From a checkpoint of a small multi-label audio tagger: activation gelu, 26041 training examples.
Rows from block 2 of a small multi-label audio tagger, named by matrix and row number. Each number is 128 + 24 x the weight over its row's rms, rounded and kept within 0 to 255. All counts start at 0. After the name is the row's rms in percent of the matrix's.
Before each channel's rows are labels from the 100 clips, of 14976, where the channel reaches its highest value: "responds to" is what is common among them. Only what is clearly more common there than usual is listed. The data: drum patterns on synthesised drum kits. In brackets: how many of the 100.
# conv: width-3 conv, stride 2 (model.blocks.2.conv.weight, 128x128x3, each kernel summed), inputs 64-127

responds to: rimshot (50); low tom (36)
conv.94 096 [165 112  98 121 142 143 158 101 122 109 203 130 110  97  93  90 146 132 163 137 129 149  88 158  81 126 147 163 211 138 129 152 115 138 159 160 109 167 128 173 172 128 121  93 167  92 139 146 131 125 139 134 111 122 137 120 107 117 129 132 143 166 127 118]

responds to: clipping (49); text has "clipped" (49); white noise (28)
conv.16 095 [102 183 148 136 164 138 111 109 141 169 120  70 114 142 126 101 140 130 154 156  69 138 154 131 167 101 134 137 105 129  83 168 122 128 111 144 151  92 107 117 154 144 174 125 113 121  98 108 167 129 153 150 153 117 139 116 149 137 152 129 155 128 116 151]

responds to: half-time (25)
conv.49 092 [129 146 155 119  86 129 116  95 132 139 112 140  96 101 120 151  86 139 169 127 113  91 130 129 115 128 119 124  96  99 112 110 145 122 148  80 104 130 167 103 121 111 165 174 144  83 154 101 135 116 137 106 109 171 138  61 126 134 119  93 118 101  89 161]

responds to: low tom (55); rimshot (51); clipping (39); text has "clipped" (39)
conv.98 101 [ 88  70 127 138 130 108 144  90 138 108 173 129 143 120 131 154 101 148 172  85 108 209 158 121  89 125 140 104 115 109 110 105 139  97 171  96 127 138 129 125 117 142 144 128 154 116 125  95 168 110 128  91 159 103 128 142 136 145 127 135 137 125 137 175]

responds to: high tom (85); clipping (29); text has "clipped" (29)
conv.76 100 [127 119 115 192 113 124 143 129 124 163 136 139 137  97  93 124 156 151 124 165 149 156 168 148 105 139 139 120 171  82 120 108 112 141 121 169 139 100  92 133 108 198 147 143 124 165 108 135  92 110  95 146 129 141 144 154 145 143 130 111 161  89 154  97]

responds to: rimshot (52); clipping (39); text has "clipped" (39)
conv.64 085 [186  99 164 136 142 121 167 142 138  88  85 140 163  96 124 107 141 112 106 114 137 117 137 120 141 108 153  63 141 139 112 140 117 132 133 175 104 131 172  94 123 130 109 123 150 155 136 136 129 146 160 123 156 126 151 141 146 155 128 108 142 154  95 153]

responds to: four on the floor (39); muffled (low-pass) (34)
conv.55 108 [ 87 189 114 123 140 134 185 130 165 136  98 137 113 137  94 118 135  97  97 125 134 136 112 135  94 139 147 133 154 102 158 127 107 139 133 128 117 110 123 144 117 113  87 111 146 131 149 132 150 116 131 115 115 152 132 113 164 137 101 147 128 139 164  99]

responds to: four on the floor (36)
conv.11 113 [141 136 143 149 157 123 153  87 123 102 150 124 122 102 118 122  99 122 130 117 142 102 127 163 133 158 104 125 150 134 148  85 110  98 141 144 115 123 192 124 155 110 107 153  96 102 141 129 121 113 116 155  97 151  91 141 148 110 134 136 158 113 137  89]

responds to: ride cymbal (55)
conv.92 093 [120 158 158 123 154 136  64 120 140 117 120 113 109 134 119 177 155 140 142 119 104 122 119 115 128 138 185 111 136 136 121  99 103 154 126 113  58  98 139 111  65 122 119 118 158 111 100  91 132  85 154 140 135 130 138 127  96 140  85 134 122 165 119 185]

responds to: thin (high-pass) (87); march (25)
conv.90 115 [100 130 143 116 188 113 118 157 139 128 148 122 115 118 123 121 138 144 124 115 101 142 167 132 142 136 108 146 143 133 116 142 133 140 153 162  95 114 168 139 101 145  84 112 132 109 141 146 114 163 167 116 164 124 148  96 123  95  96 123 131 113 116 158]

responds to: rimshot (62); closed hi-hat (62); march (25)
conv.77 089 [133  80 128 139 124 113 134 132 117 148 124  90 142  87 117 133 132 139 131 118 174  97 154 129 151 133 140 170 141 145 148 116 120 129 142  91  93 103 202 100 116 141 145 104  86 170 131 132 109 122  96 146 135 114 145  66 162 128 107 113 120 108 120  98]

responds to: cowbell (35); high tom (34)
conv.9 107 [126  99 137 143 115 107 172  90 144 121 131 138 104 178 116 138 112 154 138 147 136 117 105  98 130 161  93 152  99 125 133 170 106 161  98 181  92 151 161 102 163 144 160 115 135 130 124 153 132 127 114 121 143 150 151 144  36 131 167 148 137 148 102  90]

responds to: high tom (79)
conv.29 105 [143 144 135 128 142 113 205 153 127  92 118 145 138  92 101  95 154 130 158 121 123 176 105 118 100 146 132  72 140 150 136  96 134 114 149  78 125 164 170 154 178 155 150 153 106 139 142 145 112 106 125 126 145 177 134 127 119 148 109 100 163 105 130 132]

responds to: mains hum (57); clipping (36); text has "clipped" (36)
conv.21 100 [134 141 117 116  81 126 148 116 167  54 140 177 148 154 135 183 131  84 111 172 128 105 121 169 159 171 158 107 124 120 138 146 148 162 131 119 141 135 164 109 121 119  85 178 133 142 135 109 134 116 156 104 159 137 171 158 125  89 106  96 148 126 151 160]

responds to: open hi-hat (70); clipping (47); text has "clipped" (47); thin (high-pass) (37)
conv.106 095 [134 131 142 160 143 126 149 133 146 111 147 161 124 107 136 154  91 145 147 117 145 120 142 102 153 114 173 152  99 126 111  90 173 134 117 143 196 111 145 166 132 100  86 133 112 139 101 129 149 162 146  95  99 126 133 114 118 108 100 119  95  92 122 129]

responds to: rimshot (100)
conv.53 120 [142 135 142  98 147 133 136 139 138 116 128 117 125 132 153 123  97 156 139 115 109 146 103 117 160 114 111 139 112 122 222 131 175 124 144 123 116 136 136 111 132  99 150 118 123 129  88 110 133 105 132 154 101 123 163 115 113 126 134 119 251 120  96 113]

responds to: rimshot (68); four on the floor (39)
conv.41 094 [119 146 110  80 129 193 160 118 118 109 130 118 107 100 132 124 140 138 122 146 166  99 150 110 135 140 146 145 127 185 154 108 131 109 120 149 143 153 111 116 145 111 103 112  70  86 146  91 138 127  97 146 119 110 145 101 113 147 165 136 147 157 142 123]

responds to: thin (high-pass) (50); cowbell (38)
conv.45 104 [100 118 126 135 126 131 127 133  92 104 108 129 149 117 142 135 128 171 116 100 137 150 143 235 125 101  83 162 158 186 140 123 107 230 119  96 128 107 150 119 117 119 116 124 117 133 137 129 136  98 126 139 121 145 139 137 139 119 129  96 132 108 118 139]

responds to: march (31)
conv.71 115 [132 140 102  87 149 110 115 124 102 131 153 101 133 144 129 112 114 130 115 139  96 155 157 146 134 116 118 171 114 117 126 135 111 127 118 132 129 160 118 132 130 121 112 126 134  60 159 117 102 113 181  73 108 135 155 126 121  93 150 145 145  93 167 164]

responds to: clipping (78); text has "clipped" (78); rumble (28)
conv.2 106 [140  85 141 178 114 118 129 114 140  90 124  61 139 108 101 114 139 115 127 126 123 135  85 123 119 198 121 145 145 144 155 101 116 123 160 152  81 153 165 129  89 121 127 153 146 120 166  96 127 119 122 140  78 118 179 145 137 128 128 112 115 191 124 123]

responds to: thin (high-pass) (49); clipping (45); text has "clipped" (45); white noise (43)
conv.35 107 [117  98 161 142 195 161 119 125 119 136 169 146 174 115 116 106 136 112  93  95 112 107 120 144 117 114 141 155 172 158 129 134 167 156 147  97 115 126 162 137 126 141 117 139 145 127 126 158 114 138 132 122 139 143 137 120 101 117 128 133 155 119 145 131]

responds to: closed hi-hat (62); rimshot (58); four on the floor (29)
conv.59 111 [140 128 162 152 144 125 132 114  94  86 145 208 167 127 119 132 138 146 138 159 172 120 100 127 108 156 127 139 168  89 139 148 122  80 116 204 126 114 172 173  99 138 129 189 130 130 117 111 149 130 109 139 114 132 179 117 159 138 113 133 130 131 157 145]

responds to: clipping (32); text has "clipped" (32)
conv.23 107 [120 190 156 129 144 163 108 130 139 112 121 169 152 108 115  88 199 144 140 149 181  99 156 117 161 173 117 116 153 115 129 131 158  92 153 161 105 140 186 172 116 120 129 126 136 165 138 140 134 165 107 119 138 135 129 142 128 124 160 112 144 135 129 117]

responds to: closed hi-hat (77)
conv.13 083 [147  82 143 130 127 131 138 121 102  85 172 151  98 119 140 154 108 121 105 120 135 107  94 115 110 122  85 141 147 103 151 137 108 135 132 117  87 115 130 126  97 102 118 126 150 129 145 142  94 141 123 117  98 122 125 156 158  94  95 193 130 125 158 118]

responds to: snare (100); low tom (42); four on the floor (32)
conv.50 100 [134 126 151 100 127 119  98 108 173 132 114  97 142 145 132 119 123  89  89  98 146 142 149 146 108 130 125 105 132 166 120 140 136 119 132 122 125 140 143 112 123  93 109 117 127  95 124 144 130 128 122 145 136 133 106  84 171 156 103 139  90 125  61 146]

responds to: clipping (42); text has "clipped" (42); mains hum (39)
conv.100 106 [ 83 121 121 127 152 133 132 147 147 111 124 125 106  92 147 117 180 169 157 128 128 118  95 146 156 131 102 104 115 146 117 147 151 108 142 132 131 130 131 116 163 151 119 121 120 106 113  93 152 115 134 144 182 143 119 132 169 150 102 125 118 125 135 119]

responds to: ride cymbal (52); crash cymbal (44); cowbell (41)
conv.5 101 [ 82 148 150 137 101 145 105 115 171  65 121 177 111 138 128 109 160 130 146 133 128  97 128 150 127 112 100 133  96 118 137 119 105 143  70 137 118 114 106 131 137 105  94 115 120 169 105 148 167 139 111 105 145 147 137  80  90 119 133 107 164 138 116 102]

responds to: clipping (34); text has "clipped" (34); mains hum (29)
conv.28 120 [123 159  86 153 118 158 122  75 140 108 154 106 126 129 157 147 113  86 117 122 163 116 117 141 131  98 132 168 138 124 104 210 125 119 101 132 110  98 104 173 113 121 121 161 139 105 128 105 117  97 161  95  92  94 125 151 117 125  81 158 126 136 156 108]

responds to: rimshot (100)
conv.88 102 [ 99  98 131  99  90 135 114 119  96  95  86 133 165  98 151 138  63 146 137 105 139  93 120 113 113 123  80 123 201 141 110 110 140 112 189 128 104 142 138  84  89 122 111 156 102 130 153 143 163 107 105  94 135 119  89 136 151 104 122 157 156 104 139 136]

responds to: white noise (33); clipping (30); text has "clipped" (30); pattern: four on the floor (25)
conv.115 102 [136 132 116 113 124 144 133 122 146 199 146 112 134 162 129 129  83 108  98 106  83 144 113 143 133 129 126 159 155 141 150 102 101 110 132 152 120 132 143 109 125 122 119 114 128 147  99 115  85 151 160 112  95 151 147 109  92 148 121 161  90 178 126 172]

responds to: low tom (99)
conv.119 105 [149 147 131 148 113 116 153 113 133 140 124 125 101 130 150 136 122 117 109 118 131 216 141 152 120 115 184 124 151 192 152 104 117  60 129 123 170 127 126  88  81 108 144 149 166 123 106 149 140  89 131 124 116 163  99 130 129 152 141 171 103 167 119 121]

responds to: mains hum (80); high tom (32)
conv.33 112 [119 156 132  94  90 113 127  98 117 137 118 122 155 128 118 126 135 138 134 133 139 127 167 127 106  83 146 145 120 125 136 178 123 144 118 107 118 135  61 119 120 120 152 133 113 102 124 108 132 131 146 147 147 134 132 128 104 101 129 142 123 132 119  72]

responds to: thin (high-pass) (57)
conv.32 102 [ 88  96 131 122 142 110 138 144 141 124 160  99 143 146  95 100 137 128 150 129 138  93 150 139 138 133 112 130 168 117 130 100 130 128 153 146 133  89 157 127 154 127 136  99 168 129 114 163 106 136 121 124 137 129 147 159 129  83 111 105 162 141 129 104]

responds to: clipping (37); text has "clipped" (37)
conv.26 100 [125 106 103 118 122 172 127 108 130 118 125 129 111 123 120 178 148 132 119 136 142 151  99 121 133 161 136 145 154 137  87  79 118 111  86 165 134 176 141 134 125 108 118 108 121 126  90 138 146 127 125 155 107 109 175 168 202 145 154 124 103 124 123 107]

responds to: rimshot (79); march (41); four on the floor (39)
conv.84 095 [104 144 141 108 147 154 125 134 103 137 143 116 136 128  94 171  95 121 110 149 137 143 144 128 117  93 164 227 147 160 186 123 127 112 124 140 160 137 155 138 139 124 107 117 174  87 151 120 139 140 126 123 150 132 120 106 135  98  99 122 113 123 143  80]